From a checkpoint of a small CTC audio transcriber.
Model: 9.63M parameters, waveform 16khz input, norm rmsnorm, activation gelu, width 256.
Data: trained on telephone keypad tones over noise or synthetic speech, 20.0 epochs.
Rows from block 8 of a small CTC audio transcriber, named by matrix and row number. Rows with one number belong to one neuron. Each number is 200 + 20 x the weight over its row's rms, rounded and kept within 0 to 999. All counts start at 0. After the name is the row's rms in percent of the matrix's.
After each neuron's rows are labels from the 100 clips, of 14976, where the neuron reaches its highest value: "top examples" is what is common among them; "peak on" is the class under the peak. Only what is clearly more common there than usual is listed. The data: telephone keypad tones over noise or synthetic speech.
# fc1: MLP up (model.blocks.8.mlp.fc1.weight, 1024x256), inputs 172-255
# fc2: MLP down (model.blocks.8.mlp.fc2.weight, 256x1024, transposed), outputs 172-255

fc1.192,100,207,200,200,199,193,165,200,200,200,243,200,200,200,226,221,165,202,200,183,235,200,198,239,200,199,200,200,200,191,200,207,216,232,193,200,200,221,166,187,228,200,199,152,200,188,228,200,172,237,200,200,202,181,155,200,200,200,204,168,200,214,214,186,151,207,194,213,180,200,218,200,161,200,229,166,238,223,181,200,221,200,244,200,208
fc2.192,098,179,200,200,200,217,223,214,200,192,182,200,220,206,211,200,212,200,221,200,216,200,200,236,174,216,169,186,188,232,200,149,183,208,200,194,185,156,226,180,184,200,159,200,209,222,200,200,217,200,214,177,192,200,217,176,200,169,180,206,175,227,184,208,200,200,200,182,209,200,200,172,224,200,195,234,196,175,235,175,200,189,200,190,192
top examples: key "2"; last key: 2; first key: 2
peak on: key "2"

fc1.454,143,200,229,215,228,197,205,200,200,189,221,206,172,230,174,178,179,219,252,172,196,174,191,213,152,245,219,228,181,179,200,224,205,200,200,204,198,226,208,221,219,147,200,200,162,200,194,233,192,200,209,200,226,201,200,200,195,198,202,245,200,192,238,176,200,243,204,200,200,215,200,183,200,241,200,209,200,200,237,177,181,225,176,165,200
fc2.454,114,205,200,200,182,210,200,219,200,209,191,180,221,185,167,200,228,185,200,204,200,200,243,190,205,235,190,214,219,187,183,157,198,184,200,210,223,200,221,200,210,231,190,200,242,200,200,165,194,233,225,184,200,205,200,200,212,195,204,162,233,194,200,200,218,182,164,200,222,243,195,200,200,206,189,200,192,254,233,200,215,166,200,200,177
top examples: key "2"; mains hum
peak on: key "2"; key "C"

fc1.581,095,200,239,200,200,200,194,177,225,217,152,171,200,180,181,246,200,160,200,196,248,214,200,210,146,185,200,198,236,200,176,231,205,200,225,192,190,200,200,200,177,200,190,191,179,216,153,200,215,221,168,200,200,244,219,191,195,178,166,190,200,223,200,185,200,210,200,223,224,184,162,188,205,187,200,200,181,224,147,189,214,211,215,229,221
fc2.581,104,211,200,200,234,158,204,217,197,162,231,220,203,258,173,200,202,191,185,200,200,230,200,200,228,201,200,200,237,239,253,191,157,201,186,195,191,201,197,200,200,215,200,200,200,200,195,183,207,167,192,188,160,195,142,235,200,266,190,230,161,215,165,188,205,224,174,221,176,181,200,193,184,198,200,200,200,184,225,200,200,166,214,160,221
top examples: key "#"; pink noise
peak on: key "#"

fc1.47,097,181,217,161,159,200,200,200,229,224,182,164,177,215,200,227,202,188,231,200,236,206,200,200,200,215,200,200,212,147,200,200,188,157,200,200,232,183,200,220,201,200,212,179,189,170,200,161,200,200,237,200,230,227,235,200,200,200,200,200,198,213,193,173,178,170,200,219,200,153,224,202,235,200,195,182,200,200,222,199,222,164,178,200,208
fc2.47,104,200,229,179,200,200,175,200,209,180,186,213,188,200,206,209,225,216,191,200,200,200,208,200,216,191,200,200,195,199,248,173,230,243,219,175,184,200,180,200,200,179,181,224,166,221,216,200,215,223,211,200,188,221,218,215,238,194,200,218,186,201,200,193,200,236,206,174,239,123,178,197,178,207,200,191,188,233,193,176,226,196,229,200,193
top examples: key "6"; reverberation; number of keys: 9; first key: 6
peak on: key "6"; key "#"

fc1.75,101,178,200,175,161,190,184,188,258,200,171,160,180,207,165,240,200,159,216,206,200,200,200,200,203,183,200,164,180,203,200,215,231,200,167,195,180,174,200,216,200,181,234,200,200,177,187,165,191,208,190,242,221,202,222,219,215,207,200,200,189,183,200,200,167,217,227,203,208,146,144,178,200,200,207,200,162,190,180,239,244,197,199,193,200
fc2.75,111,180,192,200,194,185,200,235,200,164,200,247,170,183,213,178,214,200,220,208,172,173,164,203,182,186,210,221,200,200,236,211,216,216,208,221,241,208,209,193,170,222,208,200,227,200,200,214,247,200,200,200,245,225,173,200,174,147,200,200,178,191,241,200,221,183,167,182,200,167,200,200,198,217,200,216,232,217,161,221,198,229,200,174,210
top examples: key "6"; last key: 6
peak on: key "6"

fc1.425,085,220,242,157,200,226,200,174,200,200,192,200,217,227,223,219,206,218,200,197,176,200,200,200,233,200,200,200,174,200,200,243,200,200,200,177,200,134,215,200,183,200,212,200,161,176,200,200,198,219,218,254,181,213,224,183,212,200,182,159,163,221,180,200,208,200,200,200,200,208,171,172,171,200,200,227,194,200,169,210,188,200,200,201,216
fc2.425,091,220,200,237,205,200,168,237,200,200,220,189,186,192,182,226,166,225,200,200,202,187,192,200,169,214,224,184,160,200,179,184,200,180,235,200,200,203,185,201,200,213,204,200,200,200,240,194,222,185,200,200,226,241,151,200,183,194,188,172,200,202,227,166,197,159,205,200,209,200,179,200,192,200,238,209,212,176,185,206,206,224,182,200,200
top examples: key "1"
peak on: key "1"

fc1.457,102,200,153,200,188,183,212,200,201,200,180,190,200,183,212,200,219,227,200,200,256,196,230,200,200,173,230,200,194,200,208,135,160,223,155,200,221,174,200,200,200,191,204,200,142,174,215,200,200,200,200,182,240,200,182,217,190,183,186,200,200,200,194,194,170,200,200,196,237,200,200,200,200,200,226,164,200,182,194,209,214,197,178,200,200
fc2.457,088,203,213,191,200,202,200,242,150,200,200,154,190,207,214,200,213,209,200,200,211,237,216,203,200,218,200,187,190,200,200,148,194,161,200,209,190,174,194,222,226,186,237,172,200,200,218,210,200,239,225,201,214,237,175,184,187,200,172,214,200,200,200,200,200,216,225,191,173,200,175,175,159,199,229,218,185,200,200,200,200,202,200,189,200
top examples: key "6"; key "A"; last key: 6
peak on: key "6"; key "A"

fc1.282,126,200,222,200,191,236,200,191,179,200,200,156,172,176,183,200,223,200,195,211,218,211,194,200,197,235,200,219,213,200,164,224,225,192,200,218,212,159,221,240,192,182,249,175,214,200,246,154,183,198,236,200,198,190,212,200,220,222,195,200,187,169,157,194,187,137,187,178,206,191,188,177,212,214,193,237,209,247,216,194,182,196,151,200,200
fc2.282,118,179,201,200,214,234,206,200,186,210,172,200,157,256,214,232,226,199,235,211,204,200,183,200,200,200,208,202,160,227,227,249,200,229,188,218,200,200,213,200,224,200,200,217,200,199,200,192,245,200,200,227,195,200,201,219,234,210,219,200,177,211,192,200,227,200,177,206,204,198,228,190,156,200,200,179,198,200,169,217,208,200,200,200,170
top examples: key "B"
peak on: key "B"

fc1.281,074,229,203,200,200,200,176,188,230,200,223,200,200,200,240,215,158,200,263,179,232,186,200,200,150,213,178,187,200,174,200,200,179,214,184,161,200,184,200,181,181,200,224,197,200,200,200,203,163,200,200,185,181,202,200,200,218,227,213,177,173,200,200,200,184,200,200,197,245,188,176,188,232,179,196,200,205,200,249,200,200,184,200,200,200
fc2.281,085,200,212,197,200,221,200,200,194,200,181,214,220,179,200,200,195,200,233,200,200,202,184,200,167,192,214,200,210,200,214,217,215,201,200,200,234,214,149,206,195,201,200,160,180,242,200,200,251,181,200,179,200,200,227,206,181,200,233,187,200,182,186,200,243,200,189,200,211,228,200,180,202,200,224,200,200,204,200,240,189,188,159,200,179
top examples: key "#"; reverberation; last key: #; number of keys: 8
peak on: key "#"

fc1.514,078,200,177,231,172,200,200,200,235,219,174,182,200,200,181,200,200,210,200,188,214,200,212,200,227,216,193,200,213,205,175,208,200,200,222,200,179,188,215,168,200,216,200,200,201,227,198,152,181,211,193,196,200,242,258,237,226,194,200,166,200,200,230,211,237,200,224,178,192,220,200,231,213,200,174,200,200,207,173,220,200,149,197,200,215
fc2.514,093,191,232,217,176,200,201,224,233,200,200,207,200,192,206,186,235,208,160,223,200,200,228,211,185,217,188,200,200,177,244,169,204,221,199,235,200,200,191,190,199,180,191,168,205,166,200,212,200,193,175,200,219,219,173,201,214,197,200,199,194,200,229,200,200,203,171,200,196,174,152,237,200,189,205,212,200,216,199,180,212,152,200,200,200
top examples: key "6"
peak on: key "6"

fc1.96,121,197,232,200,243,200,200,227,180,200,200,176,200,163,187,204,188,200,200,224,176,174,197,200,181,200,177,192,210,200,191,201,228,218,180,198,185,188,217,211,204,202,200,193,205,237,221,185,207,237,179,200,200,194,177,189,198,205,200,196,166,200,226,200,204,187,211,200,204,211,200,196,226,200,200,200,235,153,160,201,200,200,190,184,185
fc2.96,094,166,235,205,206,200,200,216,169,200,200,200,185,206,209,193,191,209,214,206,203,187,200,200,173,200,202,198,215,185,200,200,189,216,246,181,200,182,200,251,200,200,252,200,199,188,200,162,252,210,186,200,206,215,158,200,200,187,213,207,200,200,200,200,243,200,191,212,213,200,221,200,178,193,200,164,204,200,171,200,197,218,157,220,200
top examples: key "3"; quiet level; first key: 3
peak on: key "3"

fc1.519,093,200,219,217,208,222,180,207,212,234,214,200,200,217,200,216,173,235,202,217,238,222,197,200,200,245,198,200,200,200,200,174,185,249,200,217,173,146,208,200,190,209,200,203,168,220,200,200,208,215,200,200,200,183,243,200,178,200,196,200,202,218,203,179,230,209,223,200,249,200,175,157,165,190,249,183,217,190,188,235,239,214,198,200,181
fc2.519,096,227,211,222,208,223,200,157,246,210,154,207,177,220,179,200,241,166,243,210,184,221,209,198,200,236,194,200,176,200,172,228,206,200,248,200,216,230,173,187,200,196,200,200,219,199,210,200,190,188,207,200,210,200,214,221,232,154,174,176,200,200,169,183,200,218,156,219,189,212,200,234,200,200,163,200,200,233,174,210,200,194,212,200,236
top examples: key "6"; last key: 6
peak on: key "6"

fc1.589,103,200,226,202,227,214,200,200,162,186,195,195,223,188,200,203,244,173,232,164,222,200,200,171,201,200,200,200,231,212,172,200,177,200,177,220,200,179,200,192,217,177,200,152,187,200,175,221,152,200,197,200,200,171,185,171,198,200,189,147,154,200,200,200,200,201,213,200,201,209,155,212,167,206,200,197,193,200,200,187,200,200,145,221,217
fc2.589,100,194,193,200,206,214,210,214,200,215,200,200,231,193,172,200,213,200,236,221,202,175,223,200,223,200,174,200,200,200,200,214,173,218,195,199,174,213,168,200,184,171,205,200,227,226,182,200,245,175,200,213,150,188,169,222,207,200,232,200,198,200,186,215,147,194,200,200,199,200,200,177,200,235,213,179,222,219,216,226,181,214,158,169,200
top examples: key "1"; reverberation; white noise
peak on: key "1"

fc1.289,076,190,173,227,200,200,199,231,200,193,215,200,181,187,246,193,235,200,255,248,217,200,197,229,184,200,197,200,240,251,200,200,215,188,200,199,201,200,217,200,200,183,166,200,193,200,200,200,158,200,175,191,215,190,200,235,200,191,200,228,204,197,192,225,149,205,200,200,207,183,161,189,200,215,146,200,200,192,157,210,190,222,204,181,200
fc2.289,084,168,200,187,216,207,200,164,200,209,200,213,217,200,200,184,200,200,137,200,190,174,200,189,216,244,205,214,200,200,195,190,213,234,211,163,220,135,200,200,214,192,184,216,223,213,202,184,179,234,215,177,208,215,249,200,185,207,200,180,196,200,231,197,242,233,200,220,225,213,209,200,201,211,241,243,235,235,200,222,220,184,176,209,201
top examples: key "D"
peak on: key "D"

fc1.753,122,173,208,226,200,189,187,190,200,162,223,200,178,201,224,180,200,196,147,190,168,127,200,187,206,201,200,209,200,196,229,233,194,160,236,200,177,205,200,200,200,200,217,183,239,188,201,225,175,181,200,187,230,200,217,233,179,230,157,215,203,188,206,195,200,221,179,203,200,210,228,216,200,228,200,195,200,200,173,200,200,182,207,219,238
fc2.753,116,180,197,200,231,177,214,224,200,200,198,162,200,200,194,216,194,236,236,217,224,157,172,200,203,213,200,200,200,195,195,200,205,194,186,198,185,158,189,200,180,215,185,231,169,200,186,200,213,200,200,200,208,209,200,202,200,200,226,225,219,210,214,177,165,224,177,197,200,200,231,202,240,200,223,200,213,143,200,197,138,188,192,191,200
top examples: key "1"; reverberation
peak on: key "1"

fc1.134,105,195,200,190,194,205,200,200,214,185,206,188,224,200,200,215,179,209,200,203,235,188,243,200,200,166,220,194,261,200,200,200,200,213,190,186,200,205,220,228,177,200,208,200,237,200,204,176,200,200,252,207,200,200,200,184,213,187,227,200,196,200,189,186,191,173,195,200,181,203,188,200,166,235,262,188,233,194,181,206,212,231,204,225,200
fc2.134,095,200,176,198,210,226,200,198,207,221,221,200,200,246,200,200,213,200,209,187,235,198,178,188,226,186,220,194,214,210,200,200,219,200,186,200,179,201,222,204,200,231,200,206,120,200,197,189,191,226,183,189,200,167,218,200,196,217,200,217,200,200,176,215,200,179,173,170,203,198,180,200,186,200,179,214,204,205,188,200,222,242,200,183,200
top examples: key "D"; reverberation; number of keys: 9
peak on: key "D"

fc1.211,122,212,225,200,200,223,221,203,166,200,200,200,227,188,178,248,200,248,200,212,210,216,200,166,197,185,197,200,181,180,174,202,216,200,201,191,200,200,171,200,205,195,216,200,243,175,210,193,244,225,196,228,204,215,213,230,211,211,200,200,208,170,200,225,168,200,168,195,200,255,208,180,211,200,234,212,200,202,200,205,235,193,200,200,185
fc2.211,115,206,200,204,200,200,200,169,225,224,230,200,212,249,200,187,197,200,200,185,246,194,227,232,200,200,175,204,226,226,200,229,204,218,228,193,213,192,203,207,212,192,200,221,200,200,218,219,171,211,227,236,226,215,192,200,184,147,188,200,186,222,206,217,179,157,175,219,220,213,214,199,191,200,180,200,200,201,241,171,200,187,200,191,215
top examples: key "B"; clipping; first key: B
peak on: key "B"

fc1.133,108,197,198,204,242,200,207,231,200,230,175,226,162,197,218,200,176,200,226,207,200,183,179,195,210,200,173,207,181,208,212,201,188,214,225,166,189,196,239,200,179,178,208,212,200,185,246,200,223,200,171,200,218,174,196,180,219,221,200,176,249,200,208,213,184,183,200,200,200,235,235,271,178,208,237,236,257,215,189,200,194,178,175,200,200
fc2.133,109,200,200,200,203,171,200,171,222,200,200,223,200,146,200,154,212,191,166,200,207,200,200,226,200,216,224,183,200,200,211,150,200,199,200,222,196,177,200,200,181,238,200,200,199,159,200,200,181,200,179,213,149,204,207,203,170,188,177,248,175,196,195,200,173,200,155,213,212,154,200,217,200,200,155,200,197,213,200,177,230,200,180,226,200
top examples: key "C"; last key: C; first key: C
peak on: key "C"; key "9"

fc1.499,084,209,236,266,196,182,202,180,195,210,223,200,226,200,213,208,220,219,200,200,217,223,200,218,200,214,220,231,226,221,220,220,220,214,222,174,188,183,212,200,200,200,200,184,200,236,185,212,173,260,182,200,213,182,231,234,200,200,207,175,186,188,167,175,200,182,225,147,200,245,194,260,218,226,161,201,200,256,191,216,203,200,208,205,204
fc2.499,091,221,200,206,232,200,183,200,187,200,182,200,178,149,218,200,220,200,211,200,249,200,235,172,200,200,240,200,183,200,177,187,172,265,164,216,175,190,200,200,200,192,200,200,170,161,198,200,213,200,200,200,218,226,200,200,181,259,215,228,155,200,207,190,219,225,180,200,202,193,200,162,200,213,200,200,200,200,169,200,226,223,199,200,207
top examples: key "1"; clipping
peak on: key "1"; key "2"

fc1.487,113,224,197,200,176,205,207,145,200,194,181,211,212,194,247,200,200,184,216,232,197,200,219,200,214,221,200,218,171,229,200,214,199,217,227,188,194,209,207,217,223,200,216,200,182,200,181,208,200,200,185,200,200,205,187,196,196,222,200,200,216,232,242,202,200,202,178,226,177,241,203,162,200,196,170,220,216,192,178,222,220,200,214,209,185
fc2.487,096,200,216,200,235,216,208,264,228,188,200,197,208,221,214,220,178,193,216,200,200,203,175,200,182,200,200,209,187,200,203,200,178,202,217,200,186,200,166,200,221,194,233,191,200,200,200,183,200,200,200,168,162,200,200,206,237,154,200,200,200,200,206,247,158,169,231,227,200,213,200,180,198,200,200,200,207,182,214,184,163,183,196,229,167
top examples: key "B"; last key: B
peak on: key "B"; key "4"

fc1.348,083,200,200,195,181,226,195,200,274,200,200,225,173,200,209,264,214,250,265,224,200,236,153,200,200,229,192,200,200,200,200,200,200,200,178,192,200,197,178,200,209,200,178,200,201,227,200,157,232,237,223,202,221,220,208,200,218,176,198,206,200,215,233,179,200,200,200,219,197,168,207,215,200,188,247,230,200,210,186,200,224,215,171,162,200
fc2.348,094,181,200,212,195,202,200,165,168,220,185,180,200,200,216,199,200,200,153,200,200,219,229,200,241,157,175,200,200,215,200,200,200,200,200,200,200,236,200,168,201,201,172,221,174,188,212,218,174,180,224,193,200,186,204,184,183,156,200,185,200,200,155,205,196,229,205,175,167,166,162,223,177,200,168,220,201,218,233,200,223,203,200,181,171
top examples: key "6"; last key: 6; clipping
peak on: key "6"

fc1.204,066,200,220,200,163,200,200,184,214,175,187,160,184,218,200,214,227,230,196,206,238,234,230,200,200,200,175,224,210,194,200,208,200,174,200,231,192,146,211,179,206,228,226,192,200,215,170,200,160,188,181,205,200,216,230,235,218,188,200,200,200,200,188,170,216,200,200,194,200,200,200,204,200,213,210,200,211,212,166,200,200,200,181,200,191
fc2.204,065,158,202,200,200,227,185,195,188,200,221,220,214,214,200,208,181,200,200,187,178,200,217,193,182,190,200,256,240,206,217,243,181,229,200,200,177,199,255,175,251,200,226,209,183,240,200,200,200,200,200,200,223,200,172,160,169,200,163,167,182,190,200,200,174,195,202,225,200,200,222,200,152,194,165,200,215,200,185,200,200,180,215,200,163
top examples: key "6"; number of keys: 9; last key: 6
peak on: key "6"

fc1.616,085,185,198,210,185,229,187,224,200,200,237,200,204,207,214,191,200,257,163,222,208,210,171,196,200,208,219,200,172,200,252,191,208,175,208,189,220,223,185,220,200,200,222,198,193,198,213,183,200,215,241,211,196,200,212,181,200,225,200,220,200,200,200,191,181,161,200,216,177,200,206,200,193,208,186,154,190,213,200,192,212,156,213,205,200
fc2.616,094,194,200,200,181,178,200,240,200,197,174,172,200,217,185,212,192,204,168,207,200,160,200,212,177,200,217,213,200,211,237,200,232,200,196,234,200,189,200,225,200,221,178,224,200,184,183,200,189,236,227,181,200,191,205,200,200,200,237,216,230,187,227,231,200,217,200,172,234,200,206,179,200,181,200,200,197,167,183,200,200,187,217,232,200
top examples: key "C"; quiet level; last key: C; first key: C
peak on: key "C"

fc1.716,128,203,200,212,222,185,200,200,212,170,244,175,175,175,200,200,222,234,177,200,220,200,159,195,200,207,169,193,218,200,200,228,222,186,200,199,180,200,200,205,217,208,223,200,224,218,200,194,200,182,138,191,215,200,215,222,222,200,190,200,251,176,196,200,228,194,200,201,201,232,239,203,200,197,224,198,230,200,200,188,211,237,220,200,221
fc2.716,151,200,190,200,200,206,202,200,188,180,177,206,200,184,200,230,216,226,229,196,218,161,138,200,205,205,200,209,182,222,200,166,213,185,200,209,221,202,173,193,200,198,175,176,186,200,200,202,200,200,200,185,150,200,186,194,200,230,225,179,200,200,214,194,188,193,200,188,186,165,211,200,234,206,212,185,198,139,217,210,202,200,200,204,209
top examples: key "2"
peak on: key "2"

fc1.98,116,200,204,224,197,200,179,197,227,187,227,175,200,200,200,184,200,232,196,179,200,209,160,200,231,188,220,200,241,184,200,225,222,176,230,200,183,222,170,200,241,211,217,200,223,200,200,200,189,200,200,200,250,201,178,182,178,200,200,200,193,214,198,214,200,200,200,209,200,261,200,212,200,200,156,182,221,205,200,200,245,200,200,168,200
fc2.98,157,188,214,200,206,203,192,185,137,211,138,223,166,217,203,214,163,205,184,191,212,241,211,200,240,218,205,200,200,206,204,148,200,183,185,195,174,200,200,189,192,200,174,200,218,209,190,189,239,200,200,201,190,192,271,213,200,243,200,242,200,200,200,225,185,200,217,223,200,157,175,203,160,209,227,200,200,170,200,215,193,207,200,176,208
top examples: key "#"; last key: #
peak on: key "#"; key "3"

fc1.292,087,213,185,200,213,159,191,169,200,170,183,200,221,211,200,172,217,185,202,180,179,241,201,200,200,161,185,208,227,196,200,205,229,215,205,209,205,181,187,200,200,200,210,222,200,200,276,200,200,200,200,216,200,210,200,180,202,200,172,218,200,191,206,200,200,200,200,176,163,240,201,209,180,200,200,232,209,210,200,221,200,183,221,227,209
fc2.292,098,200,212,200,239,221,212,233,200,191,215,200,178,167,183,200,197,200,192,200,218,200,163,200,203,200,200,200,208,200,184,185,200,206,200,209,176,154,227,200,200,200,205,209,200,199,175,182,198,187,200,198,200,219,162,182,200,208,176,200,203,169,201,230,153,178,204,228,217,194,242,198,184,233,146,200,200,214,200,200,200,170,200,185,232
top examples: key "1"; first key: 1
peak on: key "1"

fc1.636,098,200,220,182,174,211,200,179,229,177,266,204,191,200,200,227,225,200,239,225,200,175,181,189,196,200,213,200,167,224,202,200,170,209,175,200,206,184,200,177,201,200,207,217,200,165,192,200,228,208,191,188,209,189,214,234,216,186,200,174,195,178,200,193,245,202,170,270,193,231,224,185,223,214,219,216,213,220,199,212,200,208,200,200,222
fc2.636,106,220,218,230,173,200,200,200,189,200,173,189,210,178,200,175,176,208,196,200,208,182,226,200,204,215,200,233,222,175,184,199,200,180,226,230,198,225,157,200,174,231,196,179,200,127,219,203,187,200,170,173,200,175,175,196,200,218,200,200,200,202,196,192,228,200,209,181,200,158,200,172,180,194,184,187,169,162,180,174,200,200,200,186,197
top examples: key "2"; first key: 2; last key: 2
peak on: key "2"

fc1.321,102,219,198,200,200,196,200,209,170,176,204,186,189,218,200,183,200,221,222,204,200,177,216,239,217,228,188,200,227,216,200,182,200,235,177,205,200,200,212,141,218,200,200,226,170,200,214,212,227,179,163,221,232,238,222,219,200,200,174,218,209,201,183,218,212,182,180,254,200,250,191,230,200,200,229,179,216,163,182,180,205,178,204,175,220
fc2.321,106,200,239,167,157,200,200,218,258,184,200,195,228,234,196,193,204,200,179,200,200,176,195,223,207,221,182,222,200,207,230,214,153,200,174,200,197,200,200,212,200,205,195,217,200,187,217,214,200,183,221,217,152,200,205,206,200,180,200,217,175,200,239,185,200,212,208,188,225,166,262,189,193,190,152,200,212,195,181,188,226,200,200,232,233
top examples: key "D"; clipping
peak on: key "D"; key "A"

fc1.187,116,217,202,212,205,200,200,200,216,210,214,200,170,210,234,204,204,187,214,186,236,211,200,210,213,199,200,188,179,195,184,155,186,200,200,246,196,230,200,229,200,195,213,161,225,201,249,207,185,216,181,188,224,153,219,200,200,199,202,200,243,200,200,249,169,200,200,187,174,226,202,219,159,223,200,200,200,166,195,200,200,152,188,200,200
fc2.187,109,231,191,200,200,200,182,231,200,203,150,185,208,236,200,216,189,200,219,200,186,200,176,200,171,171,200,183,196,211,250,222,193,200,208,200,200,218,220,200,183,200,193,210,190,208,223,218,178,200,204,200,187,199,200,229,222,164,175,174,178,205,205,218,204,200,200,200,226,200,175,191,152,188,220,205,219,221,215,212,227,200,173,221,183
top examples: key "B"; last key: B; first key: B
peak on: key "B"

fc1.298,071,258,240,200,195,180,231,174,180,192,192,185,217,184,200,186,180,199,154,200,190,200,203,200,200,200,191,200,194,203,241,204,200,200,200,200,191,159,200,202,200,195,200,200,230,213,211,200,153,171,209,200,200,200,215,200,166,201,190,147,210,200,192,207,200,203,241,200,200,200,185,200,202,200,200,200,153,224,200,141,200,202,200,200,200
fc2.298,071,185,197,210,175,203,199,250,224,200,200,215,200,178,188,229,200,189,201,200,200,199,208,217,191,220,246,180,203,200,176,175,200,200,179,200,200,188,177,185,210,200,200,230,200,200,206,210,200,189,215,200,190,194,200,200,200,165,193,200,200,207,200,191,227,200,200,200,200,233,180,219,200,217,227,217,200,179,200,200,158,193,212,200,219
top examples: key "B"; number of keys: 9
peak on: key "B"

fc1.436,094,219,200,171,246,238,200,234,200,208,212,169,208,205,160,157,179,200,181,198,174,219,191,215,200,217,200,181,200,159,240,200,211,200,200,191,170,216,166,188,184,208,200,200,223,200,195,218,200,212,254,200,200,224,204,203,182,200,187,216,236,200,200,165,200,162,219,216,200,200,212,200,200,226,178,194,250,236,215,196,189,200,242,204,200
fc2.436,090,200,222,200,200,157,200,200,200,200,197,179,193,225,200,200,200,200,201,158,190,200,183,229,194,200,193,200,200,200,200,200,205,230,211,187,213,200,200,208,200,204,179,234,189,200,200,200,185,200,164,186,204,223,225,200,200,200,197,200,211,200,184,200,192,233,219,201,221,200,200,175,218,206,200,240,200,200,211,200,192,260,200,200,200
top examples: key "C"; key "2"
peak on: key "C"; key "2"

fc1.318,098,237,248,249,168,160,237,206,217,185,153,200,179,191,201,212,218,214,200,200,200,200,220,180,218,170,180,200,202,218,234,219,226,186,196,203,210,202,224,200,157,218,150,200,209,166,202,254,197,177,236,200,199,200,180,197,171,192,173,205,208,191,203,188,226,214,200,200,200,253,165,178,210,233,200,176,195,218,200,200,200,200,200,200,183
fc2.318,108,205,208,182,123,166,150,200,182,200,217,191,200,177,187,184,218,200,230,183,200,203,193,191,200,200,212,220,222,200,211,235,206,200,178,191,200,222,200,200,179,200,200,247,187,205,214,171,195,200,184,204,194,236,151,223,245,229,178,207,167,183,200,200,196,222,202,200,175,188,200,200,200,212,200,204,208,200,180,229,174,173,200,213,228
top examples: key "1"; reverberation; number of keys: 9
peak on: key "1"

fc1.172,084,197,200,200,185,235,219,237,216,200,179,166,200,200,200,200,200,259,200,222,217,194,141,161,249,211,200,200,200,196,229,178,191,162,225,231,171,200,163,207,171,200,228,168,200,235,200,176,194,200,213,192,268,163,217,205,161,164,197,200,200,214,199,187,230,153,200,210,221,154,200,200,200,200,198,200,188,214,216,200,194,200,178,216,200
fc2.172,107,187,200,185,222,200,200,199,138,200,189,170,182,226,193,187,216,189,225,200,224,200,201,238,219,168,200,223,199,191,192,270,203,200,218,208,200,252,222,193,188,240,208,214,189,178,215,208,195,200,189,203,128,185,208,203,200,224,180,195,200,200,183,196,253,212,196,240,185,238,200,210,200,236,240,223,182,213,212,200,200,215,186,200,196
top examples: key "B"; first key: B; last key: B
peak on: key "B"